config.toml
translate = 0.12
encoder_arch = "convnext_v2"
encoder_mlp_ratio = 3
encoder_inner_norm = false
decoder_head_dim = 64
decoder_dropout = 0.05
decoder_cross_attention_every = 1
nesterov = true
max_steps = 5400
batch_size = 256
Rows from block 3 of the text decoder, named by matrix and row number. Rows with one number belong to one attention dimension. Each number is 128 + 24 x the weight over its row's rms, rounded and kept within 0 to 255. All counts start at 0. Numbers have three digits each. After the name is the row's rms in percent of the matrix's.
# q: attention query (decoder.blocks.3.attn.q.weight, 256x256), inputs 192-255
# k: attention key (decoder.blocks.3.attn.k.weight, 256x256), inputs 192-255
q.15 103:161128128128128095113128088176150128160133128128099107071146131140128150128103128139152147128142128128185114128128128128128151127115112128165128107120082128128128128128095128128108128128142141
q.16 095:128100128128128128118118128128128128099097158128109128156090167128128088128128153128128141136125110128172128128128128096130124160119128128080128192128128154196128115197125128127128128128169128
q.17 102:128074109131128128128085128128169128128128093128128122147178140110123128128128128128090128114121153130128169088128128092128082128072156124128077121128128182165149122159120128098101128128170128
q.18 097:128135128116128128128128128103076128170128170128128141143128164128128128231128090128111151145128074127087125128128108136128100170128177128101128145128128173108128101091128096127128128128112128
q.19 096:128128111112137128135128128128160128169128108128128128122128140125128128128128128128128128128128075128117128099080128128164084101103131128117116128128128099140117128128108128147128088120128079
q.20 106:128130128115128128156175128191128128128128136152097128128184113128128092183130128094087083167157128128148128128211177128131128128132143141091131128160128128128183128128128128128172128128125128
q.21 114:119128128135078128128206128112128128114128107128127118164116183219128128196128128128106128162128094128174136158106105128151128097098128128081201128065115128128128129128128089128113128128134128
q.22 115:130150128076125128159128128090128086128128110134128128164137131072128145150093076128128085128128128112128130112155160128128128128128128128114101095117083120113174128145112105142128128105122128
q.23 100:128077148101128128128128116160128103128128083151137128132128128128128118072128128128097165136149128128108128128128128106154128161085142128128128128128103128150109100099128110128128172128119128
q.24 105:128128086141090093128140121108128120128073128211128128128147106209132141087143128128178095088097130205128137083128188159128099128128128168128128107152128128113128138143128128155128128128128128
q.25 103:154073128172128128128102066134116095161130128128128173124155088182122128128128207147128079159128108128128128098145128105088128128128128105138160098160119100116138167128128128128128128102098128
q.26 098:128128128126081123128128118128128128128128128165065128128168127082128148104150148067128168128128128124128086128128128128129128039128128134175128153083128170192128128118058128068128170186127128
q.27 097:145187103128153128128128128128161128128128154102128101096128128128082128156126122150128128128172095128128128104108124128131070103141103083128128128160116128128128161128111110156128128095128128
q.28 102:128148128136128128128113128128128162128128128128087128128128178128109128128192128128133120128128128062139115106199128128131211128128128128107100187130128122128128128051128128128064135094128068
q.29 105:128149128128131128064097128160198147131128128128104148108128128120128092166128128118128128128128095190093128128128107093091128128054128145123098057128128128128137177128148141128126209128174128
q.30 096:130128169126128128128128128110132128141128158114126111128093128117139164128128138128128128099128108145128167128105111163128040101151102124128063128128128128128188128128128144127128128128128135
q.31 094:163128111142128128128128128093109082170091090163128128159077128128143128109152128102128128128133128125068080232128128155155108128158128155105128128128128128115156124088127128148128203128128128
q.32 091:128133128128128175128121176083128096128128101161128128128065128128100124096128045128128068128114145128128128078128128128128128128163128106128128122128101078152128152163080130128161128167128128
q.33 112:118121128097128128128173166108091186110128145128131139128128128128087124096128173128078172124128082084128128128128125142101153095128148128089128184126128159128156119128128128094138142128128113
q.34 101:128128128148154103170128128117128128137128128165128128128128128081125128095172128129128105128128128128128128090128128128128128080128128128130088128128128127128172128153142128128128128128128128
q.35 104:134128128128106128128128162128128084128152163084160128086128128128116128100128128128128128110128121133128128143128045149128125137128135128180154128125142085128121054093100093128128128189128128
q.36 097:128128128097128153208234128118105128128128128088166180153138136128128178140128128153071116128098128128128077193128128138128095128128128128150134128128128128118128128123128128128128057125128129
q.37 096:182142158046143128190121175128107137128123128077128135138128128085126140112128128067125128128111108171128135105161128128128139128151139151128089128170128128128128088106178128112143128078151128
q.38 100:128128160114145128113140128098128128128079128087128128128128102128128128128128128128128084093128115128137098121195128099175149104128128139109128095157128128128103210128089146186128147128154141
q.39 092:128128128128128128128128128138128128128128094128180117128085176137120090163128128188128128109128128128057133128128113151164128128128128128165155128128128128037128128157165140154177106052128128
q.40 099:228139159096128145128128102128106084135128102090128069128128110122128188128128158128128119121136128126161159128128128182163128128128122134091160147128128056128157087104101066097128082128128095
q.41 091:107112131128128142128153128082128145170128093128128096157113116129094128156128169128128128144115145128128151125128156128128128223128128157089127131128128123129128136112147128128117113128128128
q.42 102:128116138081074118088128128189128128076135100166090104124159128139128139145128128128168128128186128128164128139171128128150135112155128117128117128132165157129128128128112111128128177128186107
q.43 106:128118119120098097090122149193128191106125128082128128076128128079128086128128128175128153128128128128128089108128133179121128159128128128137105128128128093128128128128163128092077128128128128
q.44 094:160158128128128161164142128128128128128128128145145122128128189123128128156128125128128128186128128074097128093128055128155108161134130091102150121128128128128128128128130108128128128126157128
q.45 105:156170155137128128128128128128093128128161128074128165128128115173180141128152128128128128220128128113078119128125110128128134159128128080128128128084128113113152102128128125128173128128106143
q.46 108:128128195128128128179128167148128128128143128128128115138135128085128128128181127153128141087128128067128128128128128141128123128128169123118126154166139128123128128088128128128128128106128161
q.47 113:138128128157128128128167128128145122128209120128128128128122128109128128128124161128124085128128153173103153175146205128128128082144112162128128145128113128128077128130128109141128128128116128
q.48 100:149136116154128131128128079128128128105080128128191128139128128122142128128128128211128064078128161161128128128169145159128145152117128121134128128097145142128091128128128128128101190128134128
q.49 087:087101121128103087110144128128139190128122128128128126128089128128105121094124128128128111056128104128128109100089104128128128128106128123128182158128160113174142055128128068128128128128128154
q.50 107:166128128128182128130128123195104096113162113128103128091128128128128137146140166144155198128105128084149128115171118110105094128128111128128104099128128128128129128110147102128128172128128128
q.51 101:110128128128146172128128128128095128128091149128128128128128128128141122087128097209090128128157110128128128128158128113173127148167128128139133118164150128128077134128080115103110128128128128
q.52 108:128119142128128147068107131161167120161128128096173138084166105131128102128128128077170097128128149128128166124128128128128128128092130128128128128101088140128179186128142166128128099123128151
q.53 100:128128156161073155105160128128128128128146128108107128151128128149128128138128104128160128096128122128128116108128149168142081128128086128167159128121113129061128128123170128128128128128128201
q.54 102:119032123189089133090108157128128118128227128128117128164128087128128123128119128128128157128128146128128128128068173128128119147128128128142128128128128128130128187143128131128128128128113137
q.55 095:176126128156093136140194115128128128128128128100132149128128128142128143128128177083164134105128147128150166128065128128142128128128105128128128151128170088128173128128128102112128047128128083
q.56 101:147194128105128130170105128128128089128128091155128092128053128090128128128139128128128128128128128128183161128119150099128128123128143134106171128118128090143123128128052121143128135128083086
q.57 094:106186128047133128128128128128157128112145128128128128128128128128128128182128175128085128128128141108128128237136125128129128173075128171128176128128128128128147094128128128128081128128118104
q.58 107:179128157128137128133128128136176128210128128124090128115166128128128128060128128131128128128128145102140128128128128128128067128128128132128128128137128069098157152132128149128128128118104100
q.59 091:105128128196137128075122129128128128094128128128128128128128128128164084173135128071128128132144099146090128128121125128128128103128125128128128160078132128128121169165128139136131175128128193
q.60 106:162136129128118128128126128098128128106144128149121087120105143128138128128125128128135168157128155128128128116128136128168177147128117128112167128128150192160128128076158128128110207128120128
q.61 105:128128172095115128173147128128128064106032128128128165145103128128090144128113128128128128105116128075107128128167176170128128128142128128083139163128152128164128128145096128123127120128159095
q.62 082:152128128125160128128128128128128128128078136128128140102128097134094100089124128112128163075128160128091128128128128150185128115128128128128126128100166128203128170128128128128128170134128114
q.63 096:128128112076128086128128128092128172169128167128123185191128123106128138128132128086125140128128128121155132105123133128104107128128128128115128138128128117128128116118111128128128104128128128
q.64 114:128128134101128108128128128172190128141152128128094127089133160158128128164128128128093146128126128139128140128128180128094128128128128186128128133128128148128128098069144065165128127128140151
q.65 098:161128153128072128128128128128128128156128128128128128160081089128128090085078128128114126177100128137110128128128162151101128128142128081112128086128128163128128128139128079128135128148128128
q.66 111:098128126124132126125158128204148128175115121128128160137128155128137131128068128128170137205176128148171122098170128128128134128128128128161128079128128128119172112130207153128128117128147128
q.67 099:171128128128128128121128074128102188143142104112119128102128098083128174110128128147128153143128128118128105085128128128144152171128036128113128128121128091176128118128116148128098128128128159
q.68 097:128128072128128128128128128128097128093128128090117073128128128128150145146153128126104128163142128128128128138128115128128100102154183109118128128143128128139128175128152128132201079128128128
q.69 100:128114128128104128128138128128136136128089106116129128105067122162128128128128128128128128153128128128128128111128128165128110128128128172099128111128128094128128128128099128128121057129128133
q.70 109:128128123128110144128128106093117075128128128128128111128101101179152127126143156128087062128123128128128128128107165160134128098128128176121128128128140114104117128146128130142142161128166128
q.71 092:128128197164111128128128147128107124128128180128149128128188114128179109128128128128128128128128063128128202129128121128116077126128128128128128112129128128151128128077128119128128128102131128
q.72 087:128128128128108128128128180192128060128153100128163147195097128073166128115075128128127099109128128127128138128135128128144168128128096128128128113128216189108128128128183125128108128172140154
q.73 112:128128128128128128115128134128151128170149128161146128114128114133128128128128157094128128118128106128128128128191128128086128108117128128128165132128156128128128138128128128128128125128058150
q.74 077:128128050147128142128132128128140105132128128151128128155128128128143128207136128158128128069140094165117128128128128114145155128128128193128128139113128128172133117187149126166128128128128128
q.75 088:128189061143128128128128128066128131221128128128128051131128128182195106128128128128082166123128072128128123113164128128128128145128128181097128128088128128128122089128126099062128151158128128
q.76 102:136125101128128065128128128128141128140128128128128128040107109173128128128128128070128128128128128128128104128128053160128128128128125108226127147058128128105139132129133128168132128128092141
q.77 102:128128126128128104111128128089128125190118128128072178128128147128128129128128128128112128133128128128128130142154160131139127128128111128116164128128128120108128128128135158195128140194128128
q.78 093:153098128128102179128128128132128130128128112128161099128128124128128139070128128094128159064128128128074091134181128156096085128159128132209153136128128108165167128128155083128077128084108128
q.79 086:128128124134128128146128128175128107128128144128106128128128093153128080089128128166128128108186128146146128146128128119133172159128128119161100154194128128151128128128149141190100128180128130
q.80 105:124128128190128128116128128122123128128125126128128089128171128128113125128106050163128128067128179120128128112156046132157128124128147087058128083099138106128149128128128104128107128148106128
q.81 099:108081128109128120128128128128099169128128140141188091123161128128113128153121128128128197132131127163128128107144116098128110159067107095128128113128071091128137110128128128100128095114128128
q.82 099:128128128108128128128128128167188128128177128128048182128178131128128128128128094131128133128128128128121128128147128128128128096104140175128138128128128128121128113183179128110128128124128122
q.83 100:128103128170112128128179128128128206117146128128128128128128128078128128128098128128128128128127128128128110128128082128139128124128128128091115177128151128107128126128102129159076168128128146
q.84 103:075101132120126065128128146128198156153128132128132114128128101128079128128132165083128128155128202081137128128128128165128128105121189128183128128097128141128145113099122128128128128128105127
q.85 118:119097128054128170128128130128128145128115128084134134128105128128108128106165088102097128090128128132131128128172102090154100113193151128123128128176128128123128152128128128128139084136107161
q.86 114:128108128128128190128104155128128152109112171166128064128128118060128128111132128128128128113128128151051190128128130128154127093213128128129128128128151059128092128128128129128128138127128113
q.87 105:119153128128128136128146120128122128128128085128128144150128128126128146207128128042127128070128128128095128118125150107128128128106128128128128128128059178128142176128128128128192116150128184
q.88 100:114108128128128151128128122128128099128075128119128128128128128070128128128128102192107128128128128148128055128122164128128128138128128102156128129192156128122135138164128128128128128110128125
q.89 105:128098128128128128165128187128203128124128123125077064132125164128128128133128128128128141166114128113128216128128128128128104177128162192128088121128137151071128128128128114128128128128128118
q.90 087:128131128128154087128108204128128128128088178128128172179101128193075128174082131128109062026128081128121129128145128149130132128083174089132161194147130192128118128114131128128128134151128128
q.91 117:070116128102128105094128106128154151144128128126128128166128128137129128128149147128128116090097128128095166197128185098128128128138102108128128057128148128128131128128144062128134128114128119
q.92 098:128128136146122128128164085160128132114156078124128128128128086128108138161121128128128128093128118101143128156128128148128128053188105128128107122128128096128130164128128128137128105128192128
q.93 101:128142111104101128128128155128075150128128128128128128106179128128157128100100100197128128176128128119151128174128088128128100063162128128128187128128128128178126101139090046186079128125157128
q.94 122:102128154158128128095137065128128099146101137068164145075105103128125128095153142176111100132128128091151128128128140137094128127128128128153163155092147128051095128128094128126138128131114172
q.95 119:128128128128128128106128068144162128097102102074128123037128128152080128110123117128128128128128128128153070128131084128171128128109100159167128114073128125128128125128128143141166128122128143
q.96 119:128128124128145122041128128139128128132128096128128200128128128128081160128060128145161144128128135128125182128128124086128128128146058131128128128135128152161128128094149128128113128121128198
q.97 080:087101132095079128128128128122128128128128128173128128151128111152128102121139073128156110128084133155100161128088152113128128128128096154214184087095128128136092162109128074122128097128128128
q.98 100:128128128096111120128128106128128128128128116117128123140128083128164128128090128157140128128128090099133128128115128128054083128128141105128128090172128182128128151128154179128128155129128178
q.99 094:134128098106128128158128187143105093112150117128141128128128128128181118121194110107192128128128149128116128128128128086128128128128128128128128128139128128155128128127092128128128148128128128
q.100 109:128181136128145098128128128116128113154115076127143098128128108141128125158069110128128128138152112159070179128117079143128157170101128128128128182128128128128128096163097112128134128128128134
q.101 100:128066128128117077128139128128055128122128113128128178131128128112137173128108095128146128128112128128107175168062091050128151128151128073128128128128148137121121128128128162128128128128128158
q.102 107:128106100128116128145128115176140157128143128102128139093081128128128128128172160198098128135128176085128165128103143128132128128158151128171140128107128128128128098128144106112128128128128090
q.103 099:128128128135128128155128090128108128128135104095130128128128041128128128128128128123128128152128128094151128145128128128128118128189128103075128124104128113109128128128143132133128128128128128
q.104 101:128128098166128174086128128128128128128128159133095128141128119129114155128118136152112128128128125101128103128126158098128128179140128128145100097153144128128104134128128128104128128095128163
q.105 090:128128128056128113109141128128125128128128128128126128176125047191128083105128155128128128141100095139128118045128138128094104090128128128128160229093128105128128128110128128128128149151128117
q.106 100:128128128128116128128148146128126128128128158128128123128070147156128130089128152127128091170151128169128128128116102128196115125124167140127093128085124083178154128089149131128128128126130158
q.107 087:156167183134128128131128128098141170115128128128128106120138104156128107128151128065128130095128148168146094109128101164128091120128138128128128099090128128127128128141128128061123134128128126
q.108 109:128094128159140128128128128112128167145128090128131150149143096128161118128124162087153128157128128175070128128128128128128128134060100128139128128128128128128138128128128095168064148128059128
q.109 116:148128059115146103166182213125083128157138128128065126128128133128128128128128154117128138128206100128158093109140128128152128128128128128083128147158067128128128132173128134149152128128113128
q.110 101:110128128103128200131065128194128128128060161163128128128126087128128128128115128074128128166128128170073158128199141128152078105128156128132119128172178096128136087087086110125153128153128104
q.111 106:128128183148128128115161146128128158096131143148128139128128128152128115128163128091163089128121128128146128166128089135128128124116128128082128128128179128100135189118128128130128128124128147
k.15 108:128069128129126141146102128188128100128110192155128128124128091128128123133128128128128128117128186128128109128128186128128173129128176099096128128128118128154169173156099161045128113131128109
k.16 091:128159137128128128124104128128134128110128128184166128128128055128128139099128093158079128174128128128091121128128093128133123128128128128128208128125128076128142130131128104196127128156128155
k.17 107:128128128141128128152128128128128128103167128128128128128128087128121128128077178128156116128113128128108119134128152196142138128128100128152128126128095128060094125145128119128128128097128173
k.18 082:129128197119128111128136092128190144184128128169114130128044131075128166128125128053128137128126104084128154128136128128128144128119107128128126128191183168128141128128128128140119128131128115
k.19 094:128128128128128102149128109134128135142128128128128128170128093128128128097116170063086110144128179165128128142128080119128128073128128128176173150145120128134122128128137100128128136119128128
k.20 108:190127128128090128153128128128126136093128128148128128128133128128128128096128192070176128128086144082057126083118128128128128128174078132128104115133128109138094116156128128085115158128152141
k.21 110:128128107128102186121128110108107128102128128183141119128118128098128220128124164079166128167138066128165128105128074104103113138093134128128099143146128129128136128128136128128142128127128152
k.22 099:128189128128128128128087094133146128128128185101169110102128128128128128128108128128128107101081128138144112128128126128141128192128115128128128128128128184128128128128128165111128128128125128
k.23 105:144128128074204143128128136057088128128128157128128128148128113128183128084128128128151174132128111128128128202071128122128128103103095115128156159139119147128162110128128129128128128117112128
k.24 104:128108128150128128128128093128100128082215142128123164128150157128128099128130128127106111143177128128075112136128128213141134128128128137130128125128128148138155128128140113152162128128144128
k.25 087:129128128128091150128128153128128167144128128128128128163128159110128131128112128115128139131158105128101128128128128128079128128160191128128147128119128128097128128128128086155128118128150128
k.26 088:128128133128183156128138128128128128128128128113112109128128128087155128114128128101128161117128128128192127162156128178117128128101128095128133128128103128128174096114128128151128104064128128
k.27 097:122128156128128128105136192128129128128133157094128128128105159145128128128128128120128128105147128128132128128128116128124125147128148098128128116128084128128128091143128128081128128145146128
k.28 105:128128113135119128128128128128128130117087128128128157169143128128128148187055200145128128128103128138128131196136128144122152128145128128114128128156128133128133128128128128153128128130061128
k.29 095:115128128128136122132128128128128104113140128108128096101128087128128128120128128128128161143144128128128102059131092057094159133128128174128128128109083121114128128143129128124128128123142128
k.30 096:128128072118128128090198156158084134103128128128128185128128128019128128113128128102128109128150178138128128142131176171128128123114114167128078138128128128117102126128149119128187128128128128
k.31 097:128128155128128128139145073128106128135128131095125128128128128128114086129146136128128128128128130134128128128128128113123128175128128128128095128071128128128098128128115128159172128128128128
k.32 101:142128128128128128128196128128143128154128133128082128128156128128128128128145128062128115132103128173128128168098136117128128208128095128103128109128130123129128090198113128128128128128128104
k.33 117:111128096128077174052128128128128113171042123128139125128108128130128105100127194128131128132128101128092128142128116095128123157151143152128128128128128070122089067123174145118128128184087084
k.34 100:128216128128128128157128128089128128128118175100097128103128128179137061148128118192128128097165128084128128098128099133128139128128127128138148081128128128128092128128128174089106128128128121
k.35 100:128128158128128128128124159128091199128058128128172128178128128128128128128080128182128123128128155128120136128128163103128063146155128053128128148098128128129128128082128128095134128139128121
k.36 103:178128142121098128124057128119106128128110146178128128111107123128104094073116146166149128128131128093118150086128141128128151128148140128128081128128128128128128130128113128083098139105074128
k.37 092:144108138175128128125128160170128128159128128129128128128137128152136128128128128144128097068128124128128128109128128128099115125075128148171128128128128128181106128210150127106165128072107062
k.38 093:204071128128083074142128128126150092139138113128175128128128106128122113129120128128128131154128129128128111128128128128149128164128128094128156128128155121146128128170108128127160072128067128
k.39 094:127140128137112142128128128128128118128128128128128128128128083128128128134145128089084085104156128128128136129099188111120145120111078128140079161128083135143128128128165128157128128128185128
k.40 103:082128128128128080129128150111058199110139160103125140128074128166128167128029060085128132159128128128128128128123145105121145128131154127128128128158128128128171128119128105109128128159159128
k.41 091:114128128080146124128121008123135058128128117128128128121128128135134128107128144107128128128128128145131128128128128128128138126149128128128181128136152112128128128128138128173083128128132133
k.42 099:128080164155133143128128128065184123131151128128074128087128128118128128135129128128128184128128128090079128143125076128106128122082157128141128126089151128128128128128128177154128128182053142
k.43 091:128128061128166197128128150120117128128083128128128128115133128107128107112128128150128128128128127128095148156128208128128077131128169160097136122128128101104108128128128128128128128128128070
k.44 087:128156128128128128128176128114113128154154155128128128128128187166128128078116165076128104121112100128145183128142128128124128138103128128128128128155160173121128128117128104128128169128145128
k.45 101:128095129126128125129159128128144128137090128141085128166120128128128118116128204106128128096128128128128166128128128057128128128125176128128089128128128128172128144128160128119128128128128112
k.46 108:128078155128128128094128128103128202117128186128114139128128128128128139106133128044128125128126128128128128128128128128167125110166152128128128128128172193128128076152128105128099124158176105
k.47 116:141128128128128160128128082078150165110138128128128128131129128075157110122173128128128128128128128179156128128128079128199138164128141158128109128128132152128112158116103128135104128162145128
k.48 100:149128173128128128128128128128128128115128128214128128128156128128128128128128150148089128177181107128091128128128128184146136117128143128128086138152128128171128120128128146128128108125095128
k.49 090:128128131127128157128128145128064218139128089166077128085136128137128128122128128182128128089128165128128189124111125128128136080128163128128128128128128128096128128128155077128084122128128128
k.50 110:128128128080128128152128214141128128104087128128151112128137091128157139128128128128128128128128128128132128172128149128128085128128128100128128128101110128128134152128128195151091128115128176
k.51 104:128128128105128142151128153096138128128119170128078133083128128085183128128128128139167125135162162128128128200100128128157128142118115128128128168055107128130133128092128097128088128128128059
k.52 095:166097106128128128163128133159128128128128128081089128128128128123138145128102128199114128128128151173128128128134128128139128128128128135061128090159119128120128071128101095142203137128128128
k.53 107:135132128148130128128128128128130082108140101126095128147128105116128167118100126128068106143125091128154130128080128115096128128101128128175141159128113128128130128128128066139128091128124128
k.54 109:128128084171167128128187104132128121128128128115128128128110128128173109097090128128128138128128128128203105147128128128119128089106128144162161128137128128128150188128123128128128155170139128
k.55 095:128149128152128141159106072128093128079128139128128151128192128122128081091080145086128122097128095174148159098142114096109074128108165135161128128128076128157128128128128128128128128128128132
k.56 095:128186090115144128129128144155118128128128128128128152128111200128128128128128128128075128128128128128128128128128128128107133165148155158081128151159128128146128128127133111119128126155113128
k.57 112:121129132128156138128070128128134114128072128149128128150137132117128156128128182130128128128162141128092106139128133128120128128102097128087150128114106126179126146128128128147132102204128139
k.58 103:128099097108128102158141107128121097128105177129081102104140128128127128069128162128074128105164128128130128096098128101128128128107128128128188128127118128128128147128157128128128128155186128
k.59 094:128128128128103128117128128184204128110161080144128128128128143128128128128176128073128163128128128151130128128162115128128095085128128130128112046128145122128105128128131128187137128128112128
k.60 111:118128128178128128128128128156158128126128128128128128128175128137128109083128139112128118142095166219188142140128128176128117152128128128173128162128128128128128116128089154128097082128108128
k.61 101:128092147128143089082128111128117128128106137168101128128162188098158150128128128128128128128169118128128076128128128128128091128128128128158103180100188142128128128098100091110109128128060065
k.62 079:128128128128112153112128128110141128107128128128128157128128128128201058090145096128138190140175128167104128128128149130128093128128128128207036156098128128128128128128095128149153128162128117
k.63 102:128128158128128106128104128124128127128128128102163075129128154076128133128128133104107128065129101128176128128130128128122127072128128110128128106120156117120168128097128128084128118128107177
k.64 104:128132166128128128128128123151128128128128179128128128118128130128105128152105128102128128116128123128128128165128152128128128162128077124114090128107128128107150108128128128129128128081174128
k.65 097:128128128128128115125128128115128128128112128128124128128128101056128105182096128128128128128101128128128128128128153128151182167105128128105144128124157128163101128128128128128128054128142160
k.66 106:109128128128128168159121128161128121056128131152128128127130128128128128172128136128105119069149116128128074128128128181128128133075111128128102141095136137132128144125143142120128070122144086
k.67 093:128128128128085128128152128128128128128135144128128128118161144195086158128128101196128128128128128183131128128128128080128132128128157128153123128128128128128128131128106102179169128128128116
k.68 097:119128149138174100089128202128128135146128089128143067165140089128159128121085120128128135128128128128145097128124128128128128087162128128128117150128128111048128128128113087133139129128128128
k.69 101:128128149128128128101149128093197101115128128128161128144184079108100173128128128202128155128173188164128128128128128164128128128128142093138128128087141094091124126128128128084128171128131127
k.70 107:177160128179119137128152165128146128122128128156121158075126128128128140159081128127128112156173128128155128128128104131145128128128159128128128145128128128125128128110163080128108099128128128
k.71 095:128128128128079144128128099128147128159119120128134126078056128128128128128128151128197128128128128165128128128176198128117128128128100166128190143192184128128128128136173128128128128128154128
k.72 093:108128128128128128128128128130141162155106126154121128135128110164128128128091141113127086140128128125128138130128126158128128166159167128128099105122067128128128128128114128128128071128144128
k.73 112:128132126128128142137128128137128128128128128128090173165128128120128128128128096128145128147101168079158089128128128128128141159141175108128128128128133122145057180156146128128128132128128108
k.74 092:128167125145128211128093128130128128128128187138119128128082128128128128128139128112128123132128114143116128084180172114142058128128128152128128128128128128128128128121128107084128140168095128
k.75 105:138125027128128128128128111125128128128174128121128128114184128140086119128128128135128128152128128153128128128170128128128128117128189139128106142148094128143134101060128128128036176128128098
k.76 091:166128158128128128048094128123128147128128128128128128170165121159163128075127120160128128128193128128123140128114128106124104128151128128128128164137153128128112121076128128136128128186128128
k.77 091:108128149156128128154128128172128077128056128128106110128128128080128128128128128153105128159173128128128111128191129175165128128104177128128128099128128128128128120128128051167128141159128129
k.78 099:128128141037128128145128160054105138137121128147141122152171113128128128118128128130128105094150121092133116128128128135071128128129158128077217134128128128153155128128129127128129080154155100
k.79 090:194088128127128144126159157101125128104128128128128128149128109112077128110156138128128128102128128128128128128128128128128124128128128128077128128118128106198128128143111148128128091128128215
k.80 100:103136128117084165128182155108123128128128128128123128128128128128128099128172128128128190141140128111128127137131128128128128128165128128130128094198089128128128167108129128128128096128127079
k.81 102:128128091141128140128128128134128140146084128128148066194128143073128128143102128128128128136128128128063131128163148116084128060164120128128157092142135154152128128128128128128122128150128128
k.82 096:128149085128128128128128096116110089128097128087164128128105171128128128128128156128080135128128128128154128129119128079113114128159100191061128094128096128128128125142128195128093128141130128
k.83 101:128128072174143128133100128117128140128178151099128148128128145109099132131128179128115094099128132128128128139103107128144128128137051128130128117128128078128128131128128128131091128128128142
k.84 099:085117128128128146122128137128149128128128128141067128108120128128115110100167128134129128128094167111128128127128128128145119128157128128132128128128165187128128128116128149128145146128128128
k.85 108:128057128119128147085128128128119118128128126128195128129099128128128108128128159125055195128128128128128128128128128098178128128128118164174128134097128128128150116128089128125128128128120070
k.86 110:128128128128128093128128114128128134128128128128128131185130075148128128111128128119093128128128128128128128132128128128128128142128128128128128128099125119128160054128128142128128138083117128
k.87 098:074123124128180072128168140128128128128128101133099128165128192152107128128128194128128122174128084100092128165128128128128120079128136128128109150107084128103128128114128128059177097120127106
k.88 113:110124125128128160128128123128116175128135135126128128078128128038128128122128128141132189145222128128147128128141119128159055244128108128128128128038128136128128128076140109172177128099113168
k.89 105:123142185128128124159160169118128128128128158185128095089128128128184128183147128128131129128108114128122172128088092110128090128128147128124128109120089138139134153116142185149128128184128128
k.90 093:128128167128128128122128128128112128143128128128119128152066128116128128107128128127128128134127125089106128134078107070117128174108128159128160195100128139132128128157119128061128128145148128
k.91 106:130128075148124101128076115169137130128128128175128130134158192063114128157128088094137126128128152128128100146128155106128128080128128128117128128165094195128128128129193128128145128128141128
k.92 104:128128128128128128164141128128128105136128128128102128128196156128128128128128131128176141100069134128128155128114100178128128170128172144128074128128128149124128128128128135128128128084068106
k.93 105:142128181165128161092128128128103128201128119100128138128128050085072188146128128128144126128158156128128128128116128162128128137155142066101126109153128128122126128128121128102128140105074128
k.94 107:152158180108128141128150167128128173128128108126128167128148128176128103148113128099137128128128128128135128097114172179128128128102141106131118169066128128113128082128159085062128128128147152
k.95 104:149124099128175212046128173128128128124195121128128141128113168218128128128124110128128128128158171128085132128128128061134112128129128108103117125096128032128128160119141128128127124119108128
k.96 111:116128113128114128069111177184100081123128082128128128140124173148128116128128157128128092128104128128128117128131125128150133125134156128128128128128128128146128108172128110128088128199128133
k.97 086:163157128128091128136128128128085131128128097128136072128151105139179192114069128128128128158128128104086135128121104204128212128099166096128128128121128128181128166141159109128128128113134128
k.98 103:125201128128128111123128128128117181128128128148114202128111128128128128128128128128128163128129128128128141099085105128136077143179157177128128128128128085128125128119132128087128129128164170
k.99 102:128102075128128095128128173122136128128126168149128093128128128128128128128128128110128074096128128089128128085115179138128128128128128161128128110128128128128122128128076128128195128148128128
k.100 101:085166128131128108094128128128128134175128128128114128128190128138128156146128096128191094128115086128128128128128128119128125126126128106128128112128128128095128105107128128128128128215104128
k.101 109:130128175128128057128110148128128128111151132131128128133128191113076128128135128128155128128128128128128188128060128128128128128116151128128153171129128156142125128138079152091128128128128128
k.102 114:128150128128128159133142128128128128128125128128128089128130101128128128133127128128128164128128128128128061097074128128166092139128150128128128128128134076106104141128159128128128109128128066
k.103 101:128131160128128128125128112203128146112128128144128128128128128109128128128128139128128094139137108128128135128156128143128141128142128128128101128047128150099128089160128085128165128155135128
k.104 096:180184145128128128128105106128128128110177165128128128107170128128128128126128128128064121084144128135128085128108128128128128115111214125128128128077147103128162128200128128128128157160166128
k.105 099:110128124099128128117128128152128114128138128147128098128152037128128071155128129128128101198141128128128199128128128183128179148128165143182193158114128099128128128139102066128108063128128128
k.106 106:128128128137199167109128160157120082122144172127089128128128090149159128128128128146128075128128140129125128120128132128165137127128113154128128168143167108077128147128128128088156128195128123
k.107 096:117122128156120128123128182128128128128128128128115118127128155128128106134108128120112171181128118152128128128128134059144109128102110126128115128216128107124119142107168128063109122165128128
k.108 106:102128128178087119137128104129093128130128128127080128108131135126128128078128103162128128128128128128128128056136128173128182128145128128128128174109139204128109128128128128128135128128128128
k.109 105:128113127128128175200128090128141128128128187171104108128163079078058128144162212180128105127097128103128128128128136099128098081128099166128128128128143128128166128128128125128206128128128128
k.110 102:145128128128128128169124128131119067128128128128107114069181128128128128128118063128128128128114128121129128097202108136186181128128128156150128127128128136128138128128096121153128128128169125
k.111 106:128128128128155123128049229128089128128143143128144084100117128128128128128067137128128128137128128140128154097129089128203159146128128174097127140121128128128128128114128128119128137128128146